Weights of a small spectrogram VAE.
Model: 5.47M parameters, encoder arch vit, encoder norm layernorm, encoder activation quick_gelu, encoder width 160, decoder norm groupnorm.
Data: trained on tunes sung on syllables by a formant synthesiser, 39062 training examples.
Rows from block 1 of the decoder, named by matrix and row number. Rows with one number belong to one channel. Each number is 128 + 32 x the weight over its row's rms, rounded and kept within 0 to 255. All counts start at 0. Numbers have three digits each.
# convs0: first 3x3 conv (decoder.mid.1.convs.0.weight, 192x192x3x3, standardized in use), inputs 27-35, a 3x3 kernel for each
# convs1: second 3x3 conv (decoder.mid.1.convs.1.weight, 192x192x3x3, standardized in use, transposed), outputs 27-35, a 3x3 kernel for each
convs0.139:157147159115121142103140105097141122135140127108124114114148142196155189126143118124099092108102089124104194147147176052098104058148119134119067127142091071134077137127116115138086144139113108031044035027005108082090129144083098112114130152126
convs1.139:125112089119083088118121131149112074116085067141112129103106093152169172151155127154147136114108194082113157128073109146135123165084099122103107106107096092142157125111146154141150107144101110096136120188169092150179125139162135114113155096133
convs0.140:141115139105135119094121124137161125099166086112111094184135182206161208106033146128147099165152138186162156140143130120130082112144114140082142100092103096093059132170159135149136148134131134049152145119150119137134052142117096117127125154131
convs1.140:128157143137118142147115149148120144195124083203145152163124096119091103107072095161141155115126128175152117141154137098102146109070133150149161172186110108152086155132143103112109154159138129077111158059123160160088117134109129129141136127105
convs0.141:123137089136109113078101088167166142130150141132140128091101101116078085180210166113144139091151134105070101190159158142132107124113094177226152117131139135177139131137148125109136120109118172170176104130137163170195141151173095112125119140119
convs1.141:160115153133125094133145147129150111159100134147120142101076126129224154121172124139130133154133165131185118101123128075055099199199164076040093061019085094000038150136110132097151137131145171122207193198152187219173142141122131116139107153140
convs0.142:153110128155136170147149115103164141121117122128151138051071147155157156163243138097098132153116181120121167183068145135187140156105138049166110142177087018117152092131104105082132122153147081145193102136110099095157149124096121126160132150169
convs1.142:115131150163150139130123113127134143173162171124067116161155191154143117126200148121186119140147135180119143162210137143140084158199074058137117157188255120118127174170129071160104158074115117194119163122135120059142119111139147154163117117165
convs0.143:072097086154161111151114128102080118115143090124139141089076073076101082088087118096130083127163134199207161143162144147140114146196110090143094133157118143196127113117122132113128139100125144109149131190133176190120137103119192187163207183165
convs1.143:138114160132141154125110122093104126110168160143110119119084117175096152140100133119098095130044121099100122131122112136119120125140121175132135173217139135053070126086098140137151106151160121098110166153181165140127111101127134105117120115109
convs0.144:131165143101104126141104141109121120129136068129143120171123141167207155117115130058082102147117139191182163067149106108123147092124102173154156101116126126134126114112124137133101099105120134067080105182111151154162138137166133139138109100154
convs1.144:076104135153148095115108098082155135102099105115087099181144128136170154199152175145171148167164142099078132133116157137156161102094087101122113113101065127134138186150145145130118179137118147150095078082110105099066094117132098104141098128133
convs0.145:160136152168133143137096113146118135101117079155146140096127096087141075090173093093148097128110079087080180157139118112104113076087057129151141132095138151151168154103116155147121115138118099082105150060119172017068132126122120066137093061106
convs1.145:147136153144164113090098100131120125179138099146107105144156138172161143100179067141169103128137129101128126143100106144167177138181140135190068123075160122136134133124092060154162100110125103106170082060100152150144145136115133109151105091145
convs0.146:121124091100079109102094121095103093137135146140175165107150132123172148084125145108148113171216197188236219119128123146097136113108055129131170092063127141167172127089106118084084129124124116116136133104099144094177134135152102130149088129127
convs1.146:159140152118099131131109154127138095121111106119113114188160180189203154168162167116147084104096121093099099122097104142164140110122109172103136179150120207165140194195127093113083158093102150161125096102069105109153146121154147113144107091126
convs0.147:107135125128154142122102126151088099163158124157163160184166150156157101125177114110154088161139122181168146104130116090092162097092132141151180126139159144168137101093104120114110131148125124167151119144140101105085180166165123135151121128152
convs1.147:143099110095102152143113143145121147163138139168173126128148130102125086191159134133171141112088133118035051127097141153146133139147165139039074105113081188104114118104103152112144113164175160215170136058092143168130114113105130159119117104112
convs0.148:105109123140132093121147088123115103115109112126108120163169142112132102179151112135125149131143151126164078175186163079095089155170148116126107190147142124139110116076104124096107118115113167154156147167128141187101173171152144148127154172158
convs1.148:163160117096135153139126106147126142115108140113116094138158137142170164171153128138176167127204168177206115087142139110124117127140097104087077110048121127162163153164151116104108121166102143157134140197159162139164108125120117132097142141158
convs0.149:112151155112123116152142132143123127098142150149086101167128122146193156127111070122134124142142115151171168164138113122136156113058121160114127114114131155150134059081133135134150124140150209158203152116132158143104235188170097170129146103114
convs1.149:140151094103126158107108158129144151110169147114152132074121137088112066111147105148136153146121149091041055095184141124149138137177185122131115110153104067143134114142139091092092111164098154160186025059090186197172148109119102135115132147132
convs0.150:112120122124140145132148143137142094085103137160162136060139107065089085077068188180127214165118118137106071074123153087107127105114144173161157097074115160136073144153151125106125130120115100076110151064072127043087098146067151104104075132117
convs1.150:090158149141149141152135140120103159074104134147138103087104147201188180153175113114153114133175162121204154158136174133090126167117138192139154113074131153157157163158149123101140121137112121122178125150164129182158129154136113133126111116100
convs0.151:101107115129138094141148109113127112109129157131127124108178111089107162138125065122112170140135107127127118109088064154141107188194143172115122142135135131172126137091092109116099190152130178152160153101096197188157123124131128114095138150098
convs1.151:119122163124141121114166136079180094158122179140191129114118097157128123129099120128153116113128149138217115111097080160116086159123075198062146139138092140103100123124142091096159102090140154203175089136179103175149148114136142128122117159143
convs0.152:148145131162182133184181160105137166140081114128146149174144123123107142098081125199191134171185123170171147092152119188139177205201187168169138065105104140154165131148126121122148125110141154103126208234155167159169138162158128085110120138172
convs1.152:125101152137131145114128128101134111134116113086094104132095093120141143147082118124085095125129114110116127165138109156132137104107080126091143167121162097048092149158119161148114173151141154051034139112089111128160135147141121106138133117148
convs0.153:136116116136110109082108107128177128137161147159119103137127194148170137120103076061107052137104099143125169178200188099167102091072116131094093107187118128138146089098097106101080115115153147154133123094060129082063167149147069096108137129164
convs1.153:084135154167097117110109146157175119172126080127171141119126120105088133077114094161100102167102104102032129036116121116145152094134139160203161098112090176157195188139121192172126149126175117112107142084117136118148150129116138123102123114100
convs0.154:166168132134140105102165111144151152133179092118158114144140111163126114149182201100108090161097114166115114215177174109210094074224171090117091100136099130147130150150165133135114129154142146071141117107067141101130100098112141135145138116100
convs1.154:105148161099143137142115137098063151088143140136148104102048080111057099156138117129130120099107094146138102169183210170146189134092128185125152244128218197200204135140143118121135158120106154153103137171125094102132120118100139155083137155134
convs0.155:159145137114119113110117124112138128108126124115111108147144141051086110087105077115140130179158108140146126160118133122131166161076148131161156046140071082119114119158148123130119156126140089113132117110117157119161113098109135164095119174165
convs1.155:116155135128147136154113115132150129108142142101187129097127127118123152115091066124125181142144158144099126112115114163165153121125160095083148054001141037104090116118077111087091103081059111146150132156131165157157146138110119094129095126118
convs0.156:144169114139165142097121100150152079160160138123140125133146061141121037095176147083106093059137089110088062180149138123148113134098039095167114107126162094170134115124127081105165117123124166194134141148117079079092118148168125151168131154147
convs1.156:132100168083074112111145127129189173119129147104113124127112110180165133116178097145143126139140158148084127156168147133163139182229188012098098015059073129112091153142146101108155150147143120096114133143117151164165155115154140096146127132099
convs0.157:146143106093138127127133107106102123099099133143135064125201177097117115110133072050063075182172151191219173127107090141081107150110142184133120047125068113142113158166140142132135140154121173118095073155086127113091157165128098056122132118158
convs1.157:152146134140144129130106118137169095143156110060071076128135115156157190154157111146155154126131143085099119093041111195165159115138131062082058060135091106128069164158106085137159114142161078121151131151178118145114105137120157152126120149135
convs0.158:109099097148172127148156123116086122140149092133153141144109099096108102210217203146130105098107097105078091105121100185148136087120123143134156131198119105171103166134123133137126156140176132112124115117124128208172128095148129126131180192158
convs1.158:141149090124113110089144153135119182213137124108131126125093101135140099142167149068053065130113115094149133117120105103152120120152096096093123120130111102071098075110093091112146131160089106131123109159157147172176145109102138153104131135118
convs0.159:117145140150111135089170094154197158140167134122095160140148092120172029129134145203227122148162114130128138156088117093116080173103075148113141106114178109126089139129070095143125112111097130124117069073110128076129109155170114084174154151097
convs1.159:176124108116125106158146094139121123164147111110088193106051130142208144118154113088062129112104120168106181116078081159193161159201115164114163115067157196089135152108102151099149102082149141074102138159112181108165123140112148131137127131110
convs0.160:144118119130156130165150150106120159122142129106112108172131130198154154054050050121103176187158161188159139120127117110114148150099178128104088109139142162152149126117147151109158091111123146151114139204168101108058133156151132073047151178155
convs1.160:127146127116155109148101129121126136144116093130131105094177130098120078122029106127116095111146082096169154165127111170194152093152069059012077123093193133072117152104108139161111193135107112066079130085088160174161137150134135118123156146141
convs0.161:128158163107119128142130162154111119133139092088104094178153117211189206010032019095135116160104130168212196093126095113073137131160156139102104146122096064092155155145150120123118113124147177185160185147133174166153128106097108117127121138114
convs1.161:157111166128168159126151159154175205112144119108122123144181187114114098115058141137148134114142126124111129193182216152148141075101068029003084138159140137109063114137120107116145174157118149162188139152147140155125126137148111088114176155106
convs0.162:086152099148133135112101145133147142158161135114112099177145157151164117136117129116161121067160089116102143167152139105075100056079069156163141132122145111094085132145145145128140108090098131161175128060059110064059140132129145132149111140124
convs1.162:148099115102101144076155111149186135068133047140090137106084070147135110103101085100084102148131127142115130126131113185178166106117113174198121069118110112128115076108174146091084109188125100116113137208132129128163107143156159123102125089085
convs0.163:105094118162152143161120139108089107135144124149156148054042080162150194188216161074104085138143139101115136162137148128114099165185166088115137131176129129181143084107114110100090124119135119167135133157149143163130081116136169171174151147164
convs1.163:142154115117133131089146142095122153132175170083112144172190168156153153156189185091110080109103107109082135129176143119122134138097136130141167126177134131144153102147099083153143148131100150181156077118110107106143139146131139112135136146132
convs0.164:131135128077120085120159113119109114137130161152168132068119102112103119153181208153131180107089141138100092134126128109078122109133123219226189098138072131076057180164129100107081106128119182175124072124121127098130101115132130140129169130107
convs1.164:147115153107150108115099142131135107185168113169125150129097115202141167188145121152126119127189130084146148119096128145115153174183127200170184164168144145143162149143162141084173100121104140133157095121127095144145153143155122125125108123100
convs0.165:165166159168166158116155154125160142097112118134087134123092115154165223202195214087080135151138147162148158166159129069053132118136208083132088075121077146163122150153116116121115124148148133168088111105166147142147095064077129057114088105110
convs1.165:161098130145144129144114115157170150136103147133095125106118103122116121101193121135109136159124144096133088128119127150138140124151125106130119084036118143161139134091137126120149133141078135155164171157159163151188125132127130104104145101119
convs0.166:095075067153150127110102083115119107175138158127125143084048047173170152205178131091100147112077155140132143170146147091083091172157178136157149114087064145137084159110171130081117126103101148144144090120161092133156136160191162114119165139161
convs1.166:156103137148147121096132153116102122138109133117143100131121112136114076153180159136162128153202161118163167167167175132118142151145140076132163128121131124136145110092110159140146099128164125150134150143137126179143097114134097147122123113119
convs0.167:134165143120129122117173127154154142145132165106137155099161084071115069034113089143171183139108160091152174132145173195210171179124166116213081100152086126162078117136106124136152142113123136093123167090089167111102109132151132159119124136109
convs1.167:144107095128116132147118114084120131139130132143098120121110118116147158137162119090160126125139159132128146127088121168150178151191183192117167138002178052066213111109087123144110166119115080136157040110132126162168122143149159147130154112139
convs0.168:090098116114156165109122128131132095122126108113118132084080106120206189140112155120147078099133137181190206096124155113140119146198197097116135132171127041132113106090134106143145112136130109148136192137160131147152092136180096142166115139145
convs1.168:137128148127130171134167154159181148121125102100170129151138183102088113130132136142152103098114122125085113195223151103134130095077112160192135149124082100140122123147106146137130168156145118160107149170123152107127151151127118114104151110148
convs0.169:096157103142176141126160138098135126117155175159118152174161074182107125147057171192127144181142114213203136139162125119161050120199138117150107109116140110152138146115115140125135134106119112111146126188117099132108148139121173085081165083111
convs1.169:101130114122145142132139130169171141123164144126165081087105126225051114203036094098143155140107121160071111131107127126125172165123189176117089151091157039125127128084113116117112125143129135055104110150127126148137133150129116127125127141118
convs0.170:138112113149149134127132088124148136131152167137140160124154084168186138090128096104082157143094154158145142140142139017064060091138187124127156149144103116087151092118092106103107113126137071154119082139075095127058121136128131081103142127156
convs1.170:109165121084102104132084127173145094201173125165142100127097092168128131106085108131149154137172146138120114123095161146083125148114125088171193119179185086191181139142153153095113104106080143095145118133106119136118123154114105116126144148132
convs0.171:118137131146143120133180107111139108124136122083169120077117083143186180049125200083100034122183078112119161199144143123159083195226163111175133124127104121148089133115128099109150148133119132165115130113101176174129083095140097100121102129131
convs1.171:135105150124114098173110166102125100080152084084157054131099166156084072168113064191142115159123127122148116110144151065114130096107138085068121189086200122165196079126100162102160158172183114115136123141139061088106111117151121122129125155116
convs0.172:128137111154164153131139142161136172126112161107118122121120068151110157195084091162137173097131144134112132090131026151151038180207115092138095170134100134086095144122130138146130132127138091137133078093062038132153135103115114112124093110112
convs1.172:133112127101090139124146096128144167111144203087109172140090116183147152187102209081124090180152193179184172164132104112130035138084101228067155124060132150097135103124141119077095103085156146168206140131169148073244143130123133156128143137138
convs0.173:131115117144151147080124147141126129162200069133124139116115100124162113153123128057143074172151160165181134204255157151239131140255197098131126051097139086138082144122161126122137133140112115064177156183092116125128070102097128121110135139106
convs1.173:109153132111128117151168115131113116155117147119126148102106117160116103161156158144120144147124128132065099161108152109133161138104149150072199220185102214104187099116146162105155137110080088094085131127153132164136099119131149139161116147105
convs0.174:140093155115141149184153151175174182128122130135126124101109134143120120066093119131145155119105132152199143184116107148136165206143109178151088118135114128128118150143124137143132143130125132114098123073115139135087130120154117155102169124114
convs1.174:131114136124122146156128143125121089096105121149172157132104109169109134139090131119115126095115091147127137202194178189212161152131139173159138134133095143152138084170159126174173176111179187165157152125127137132138127106142127107118145151111
convs0.175:129120137150112122133112126111115135127135184149178194019040088097131092177189185128167081112125130086084111141180234148110145138202123170208143114141124090134123138156114135146116122149107130094119088124107180137213137105133179114110136117070
convs1.175:144107102127151158110131104119118117149093117131066069064006122122140133153191157122094174151181137125184162104106160152121143160110091182183148090055166084138116144167142142183124127157146197217203096128081070091120135155116159168125144132144
convs0.176:159126098157157122155134143146140129146130125167108139075106050076119128192211181079124096156084143181129118161116106089101138134068084095107146106142133077125138126132128126131151154089120053118118071152035099138128151129136084103151120120132
convs1.176:132122100122136156139106165119117114155109166177155106150062089173118093175209173101133141102119103131086100163162138180151122117158147054133109163219046135108105098157127136117144151154109183181148189144136157142111113121110123157120123142121